Weights of a small audio-text matching model.
Model: 25.2M parameters, log mel input, encoder arch transformer, encoder norm layernorm, encoder activation silu, encoder moe expert_choice, encoder layers 12, encoder width 192, fusion encoder norm layernorm, fusion encoder moe top_k.
Training: adamw at rate 0.001, 6400 steps, batches of 256.
Data: trained on simulated sounds of rotating machines with and without faults, 41.9 epochs.
Rows from block 3 of the fusion encoder of a small audio-text matching model, named by matrix and row number. Rows with one number within an expert belong to one neuron, the router's apart. Each number is 50 + 10 x the weight over its row's rms, rounded and kept within 0 to 99. All counts start at 0.
After each expert's rows are labels from the 100 texts, of 14848, where the router gives the expert most weight on average: "fires on" is the input token at the peak. Only what is clearly more common there than usual is listed. The data: simulated sounds of rotating machines with and without faults. In brackets: how many of the 100, against the usual share in percent.
# router: router (fusion_encoder.blocks.3.mlp.router.weight, 16x256), inputs 104-155
# up: expert up (fusion_encoder.blocks.3.mlp.up, 16x256x256), inputs 104-155
# down: expert down (fusion_encoder.blocks.3.mlp.down, 16x256x256, transposed), outputs 104-155

# expert 13
router.13:55 57 62 53 54 52 46 42 54 55 61 44 51 49 31 42 56 64 40 56 59 54 41 43 58 54 62 73 62 33 44 67 34 47 33 40 31 59 49 45 55 51 47 54 58 34 66 54 51 44 40 60
up.0:41 53 49 42 49 39 78 37 53 70 42 59 53 45 27 51 49 43 50 48 59 62 63 37 43 44 42 65 77 51 40 55 64 61 55 50 49 57 32 54 58 59 47 52 46 33 30 53 46 74 52 33
down.0:50 48 77 48 66 40 58 61 19 58 50 45 58 43 65 39 43 52 47 44 49 65 44 46 50 35 51 66 50 60 53 36 46 54 52 66 42 36 69 55 58 33 58 51 45 66 44 69 46 55 52 69
up.1:49 50 56 34 40 54 41 39 38 35 34 44 44 33 60 57 39 60 44 40 56 43 54 67 43 49 45 32 56 56 71 38 53 51 46 41 59 59 44 49 59 47 49 50 60 58 41 45 50 48 68 48
down.1:44 53 37 29 53 65 55 47 77 44 53 31 44 60 40 52 32 60 39 48 42 47 52 55 58 69 38 58 54 50 48 65 46 70 47 31 68 48 54 28 39 45 57 39 48 48 47 53 59 38 36 70
up.2:68 48 46 35 38 61 44 47 61 33 40 32 36 57 59 65 51 45 59 52 56 53 74 59 55 42 81 37 47 45 68 54 43 54 52 41 53 45 43 52 58 74 69 33 38 58 42 30 46 48 57 49
down.2:65 60 48 64 46 46 49 66 52 37 58 46 53 58 57 59 41 43 56 53 20 52 43 38 72 63 33 57 67 37 53 32 44 46 63 42 44 48 56 43 45 54 44 58 35 45 60 59 52 51 57 48
fires on: "gearbox" (25 vs 0.9); "room" (13 vs 2.5); "down" (8 vs 2.4); "speed" (7 vs 3.3)

# expert 12
router.12:29 42 47 55 67 59 42 46 52 39 58 52 58 31 60 47 45 38 65 59 50 49 34 67 44 44 50 47 59 52 46 49 44 43 31 34 52 52 43 43 45 33 55 36 46 57 48 53 57 52 46 52
up.0:44 42 53 54 49 54 38 52 49 51 45 38 50 55 46 52 64 49 51 33 49 51 60 36 56 30 44 41 50 60 40 42 62 51 54 36 48 57 43 51 57 56 42 62 57 45 69 44 37 53 51 72
down.0:59 42 45 45 52 50 43 59 55 55 47 72 48 43 51 48 56 62 43 43 33 47 52 55 57 59 48 43 52 53 55 56 63 49 51 54 47 16 50 47 44 47 64 55 44 67 45 52 27 56 64 63
up.1:51 51 34 42 36 53 57 32 54 68 47 49 45 48 41 65 53 40 49 45 53 59 71 46 44 50 65 47 57 43 52 46 27 45 63 49 51 42 47 58 50 43 45 56 59 68 63 40 59 67 55 27
down.1:47 45 54 49 48 61 54 41 63 66 42 50 69 44 50 55 37 67 54 51 45 60 55 47 33 62 69 37 44 59 58 47 48 36 41 48 58 37 49 55 35 53 50 54 37 54 41 65 44 51 66 37
up.2:34 41 44 59 52 65 45 59 40 38 34 46 57 59 51 48 52 54 36 51 51 63 58 65 46 37 56 54 52 47 45 58 49 42 60 58 62 54 53 57 59 58 37 46 49 36 42 65 37 49 21 57
down.2:64 59 52 34 42 55 55 54 54 47 57 47 58 55 47 54 44 52 40 47 46 44 42 58 54 52 36 59 37 47 39 65 36 45 31 35 53 49 54 39 41 61 58 56 50 39 36 48 59 34 52 50
fires on: "speed" (28 vs 3.3); "leak" (14 vs 1); "knock" (12 vs 1); "fast" (10 vs 2.4)

# expert 8
router.8:47 41 51 47 46 40 58 38 49 67 60 51 50 58 32 53 60 50 32 37 70 46 62 50 65 42 38 25 52 51 60 47 53 66 60 51 59 54 52 53 64 42 57 42 36 39 41 42 51 49 68 43
up.0:56 56 48 61 58 46 48 51 53 68 49 45 51 45 48 66 41 61 47 45 51 54 39 45 34 63 49 57 54 58 26 58 31 71 52 35 44 44 37 44 53 65 53 43 49 50 39 54 56 58 33 29
down.0:65 52 44 38 51 50 57 46 45 46 42 64 66 58 34 59 65 48 55 41 34 42 52 51 65 28 39 46 56 46 49 47 53 52 55 32 54 34 56 44 49 61 61 65 42 54 42 54 42 54 48 66
up.1:46 47 48 54 37 42 46 45 64 59 57 45 53 63 29 38 32 58 47 49 52 55 55 61 59 46 52 50 61 57 45 43 70 59 52 46 47 54 32 34 49 47 34 56 59 51 59 53 48 46 53 36
down.1:68 38 51 56 42 55 30 48 46 44 40 55 38 45 64 66 59 57 65 46 39 44 62 37 59 46 50 23 43 45 55 59 50 41 40 40 62 55 40 54 56 48 57 58 37 40 49 52 38 45 51 72
up.2:34 37 38 38 51 54 37 54 53 54 45 49 28 41 44 55 36 43 63 60 44 62 34 60 45 44 55 59 61 43 43 61 49 53 54 37 45 41 38 51 67 39 25 54 64 64 62 69 55 49 44 46
down.2:64 57 61 46 43 31 35 50 32 47 58 41 58 42 55 51 45 69 41 68 33 41 54 56 54 43 63 50 34 43 64 49 49 46 40 62 59 51 52 34 35 52 58 38 53 49 58 48 48 43 68 43
fires on: "thin" (20 vs 0.9); "fast" (11 vs 2.4); "-" (11 vs 2.4); "medium" (7 vs 2.4)

# expert 1
router.1:51 60 30 56 68 33 41 65 25 61 41 53 56 35 56 45 58 53 56 53 41 47 43 46 40 49 31 48 57 47 44 42 40 54 45 58 35 39 67 51 70 54 46 36 51 40 49 43 51 44 39 64
up.0:69 48 40 50 45 41 33 55 40 42 40 52 48 57 53 56 58 51 48 35 45 59 37 68 31 48 55 32 34 66 54 53 42 55 65 48 52 41 53 28 52 33 54 39 51 50 40 59 50 50 50 41
down.0:57 34 55 63 41 39 48 52 43 51 42 62 40 61 51 46 58 56 62 56 52 56 39 55 68 39 47 36 42 52 46 59 68 55 62 62 47 55 49 40 45 38 43 31 45 53 57 64 33 53 49 54
up.1:52 57 41 49 59 39 45 44 47 69 42 24 48 41 49 56 67 55 48 57 58 51 51 44 49 47 59 52 43 56 68 50 53 53 45 53 54 35 51 52 72 62 63 43 43 42 29 38 50 35 59 53
down.1:60 34 36 59 57 51 34 68 38 54 46 51 52 49 62 55 28 61 77 49 22 50 43 47 68 43 50 49 46 55 60 63 48 49 64 54 49 41 51 46 49 51 50 55 46 57 43 59 47 50 60 49
up.2:40 47 43 53 48 48 39 49 52 58 44 37 44 47 62 56 64 35 31 58 52 59 48 50 43 45 67 48 54 59 40 59 52 41 53 34 55 27 41 66 64 46 32 55 41 48 31 37 64 59 52 46
down.2:34 32 45 56 47 65 47 49 25 46 59 44 41 52 49 43 66 46 53 42 39 48 44 49 66 45 33 62 55 41 41 48 49 41 51 79 39 44 53 44 45 21 35 55 42 61 65 61 56 60 57 64
fires on: "<end>" (29 vs 7.1); "a" (15 vs 2.5); "-" (11 vs 2.4)

# expert 9
router.9:49 44 44 76 49 53 50 52 50 37 41 55 62 49 63 51 49 54 52 55 50 60 56 36 35 47 69 36 28 48 58 60 46 43 59 56 51 32 53 43 48 55 46 51 54 54 25 51 60 51 41 56
up.0:57 61 45 52 47 59 61 46 68 66 45 60 53 49 53 55 44 31 47 58 47 46 54 50 24 63 58 59 60 70 32 42 47 60 58 43 61 38 40 59 53 67 49 49 40 36 49 53 44 45 43 43
down.0:65 52 45 43 57 52 34 58 40 57 51 62 37 59 56 63 50 65 45 30 32 39 33 44 59 52 49 57 37 46 45 54 57 55 47 24 28 50 38 44 46 28 64 46 55 44 53 47 47 45 47 42
up.1:50 38 46 52 53 41 68 30 52 48 45 37 43 29 52 54 54 50 67 57 47 26 56 39 40 40 52 37 60 50 64 58 41 41 51 45 62 74 43 63 53 54 40 43 47 78 61 56 55 56 58 52
down.1:42 42 40 65 38 46 64 48 51 68 52 53 39 49 58 48 56 70 41 53 56 63 53 43 45 63 49 51 51 52 28 44 56 41 58 65 43 52 46 52 39 51 45 48 34 50 63 60 46 64 48 40
up.2:44 38 57 51 59 62 43 43 54 64 54 29 48 39 54 49 48 67 47 49 43 50 52 41 59 41 50 54 63 49 56 52 33 50 30 48 40 56 44 51 56 37 39 64 48 58 56 43 39 54 59 53
down.2:41 56 46 45 46 46 54 54 50 59 67 33 45 42 50 44 45 61 66 60 50 59 53 57 48 57 53 60 49 49 43 44 50 53 49 66 53 53 47 49 33 48 36 43 68 42 54 54 57 44 43 37
fires on: "<end>" (46 vs 7.1); "-" (22 vs 2.4); "medium" (8 vs 2.4)

# expert 11
router.11:46 42 62 45 52 62 60 69 50 45 26 59 46 39 50 40 49 60 70 50 39 60 40 52 47 43 40 42 48 51 57 67 62 47 60 61 56 49 56 37 48 45 48 50 46 67 71 63 42 62 37 67
up.0:62 71 36 38 42 48 57 46 62 60 69 25 56 49 47 58 49 51 50 55 43 53 38 41 46 65 67 60 42 50 78 46 38 37 45 55 43 38 41 56 51 68 45 34 26 60 38 49 55 37 57 41
down.0:53 41 40 33 35 67 42 46 44 45 66 55 47 63 43 45 57 37 57 64 63 58 61 53 60 42 51 47 43 37 54 43 48 52 54 50 56 47 45 55 50 28 42 40 49 51 66 50 59 47 26 41
up.1:59 60 44 32 54 55 48 51 58 67 54 38 56 45 47 57 54 67 53 48 64 55 63 49 57 66 62 63 48 70 58 58 49 59 42 35 51 36 39 31 54 67 64 45 41 45 33 48 57 46 46 27
down.1:30 41 58 42 50 45 57 55 75 62 51 33 49 45 45 50 37 41 48 55 64 42 51 44 35 50 66 66 59 53 55 40 55 53 60 44 35 63 54 48 53 45 39 50 58 57 50 47 44 38 69 46
up.2:54 56 47 33 57 44 59 47 49 53 59 48 57 41 49 66 44 64 34 39 53 42 47 34 43 62 58 76 61 66 61 36 39 47 46 33 47 38 43 59 62 61 55 40 33 48 40 50 72 58 72 58
down.2:48 59 28 52 44 35 45 58 45 45 45 38 53 35 56 53 42 36 55 63 36 37 34 61 50 54 48 42 51 46 70 54 35 51 35 54 47 46 48 43 51 56 39 39 58 72 20 66 55 47 53 71
fires on: "up" (17 vs 2.4); "slow" (11 vs 2.4); "muffled" (10 vs 0.8)

# expert 7
router.7:50 63 75 47 52 50 75 42 40 70 46 59 38 43 54 65 39 53 36 42 54 63 56 33 40 58 48 52 64 53 58 49 53 43 50 45 62 45 49 59 54 29 57 66 42 56 34 52 57 68 48 53
up.0:51 47 59 37 36 48 18 73 48 48 58 57 48 56 42 50 50 50 60 42 40 42 44 64 67 32 50 40 30 63 52 49 60 50 46 48 35 49 49 42 56 44 54 34 51 59 62 54 36 43 66 51
down.0:48 48 61 53 48 67 64 32 34 34 42 46 52 48 55 42 71 38 43 63 42 59 44 38 47 42 58 62 56 50 60 41 51 39 46 59 79 45 55 59 28 46 55 44 34 55 60 44 61 56 66 65
up.1:48 59 39 50 57 43 30 46 45 49 54 46 57 66 53 44 59 45 68 33 53 43 54 39 51 35 52 57 52 52 76 40 50 43 35 58 40 58 37 42 53 68 52 34 51 39 63 59 36 42 53 59
down.1:57 67 46 48 55 37 42 50 43 39 54 60 61 37 45 58 40 42 63 51 43 57 48 50 46 48 61 64 44 53 56 62 65 52 40 37 28 50 69 37 49 52 51 49 68 41 34 53 47 53 53 68
up.2:39 33 56 55 48 39 61 55 52 49 44 46 44 45 40 32 34 38 40 65 48 54 38 66 43 37 29 60 63 49 43 65 76 61 61 49 58 61 50 50 59 44 19 53 62 49 52 61 53 53 41 65
down.2:64 51 51 49 58 56 49 52 40 51 34 53 56 55 61 61 59 62 46 46 34 39 54 37 48 34 66 46 45 65 51 61 46 43 47 34 58 46 59 47 54 53 68 60 50 49 38 47 43 45 60 58
fires on: "quiet" (33 vs 2.1); "turbine" (14 vs 0.9); "speed" (9 vs 3.3); "and" (9 vs 3)

# expert 0
router.0:21 58 47 61 52 44 45 50 43 64 42 37 56 45 62 39 45 26 58 44 37 50 47 44 31 50 45 55 50 61 36 45 54 59 52 44 48 36 44 47 42 47 44 60 73 64 57 74 61 40 41 34
up.0:44 41 61 55 56 42 43 35 48 47 77 40 58 35 42 48 38 49 54 42 65 41 54 66 52 52 46 46 52 35 48 52 51 66 61 62 48 58 62 57 39 30 45 34 60 48 56 35 34 54 67 42
down.0:78 47 48 60 60 41 48 58 57 55 52 57 49 43 56 61 53 66 54 44 49 42 44 36 71 47 51 47 48 52 58 67 47 63 44 32 34 36 51 41 52 35 71 53 50 19 55 41 46 49 46 71
up.1:41 47 66 36 48 69 65 39 45 58 45 55 34 55 40 54 40 56 37 30 65 67 61 64 16 41 54 49 52 64 43 58 55 73 50 44 57 56 44 41 64 42 55 55 35 54 40 51 49 55 51 41
down.1:55 56 55 56 48 51 56 44 47 43 52 23 57 46 59 46 62 41 57 63 49 46 33 55 59 60 51 65 37 63 65 57 41 45 44 57 46 50 62 55 59 52 39 54 51 78 41 60 64 46 41 58
up.2:69 46 57 50 63 46 66 28 65 54 56 56 52 35 43 50 54 53 44 39 63 57 50 50 51 46 36 41 53 55 56 49 77 49 40 47 48 37 38 49 49 57 34 47 51 46 53 38 49 53 66 44
down.2:46 54 45 52 63 67 52 39 57 47 36 38 43 68 47 54 69 39 50 58 51 44 55 43 44 51 44 56 61 49 40 42 49 36 33 40 58 51 68 63 60 72 55 51 37 47 66 44 53 53 43 44
fires on: "slowing" (11 vs 2.4); "fault" (8 vs 3.2)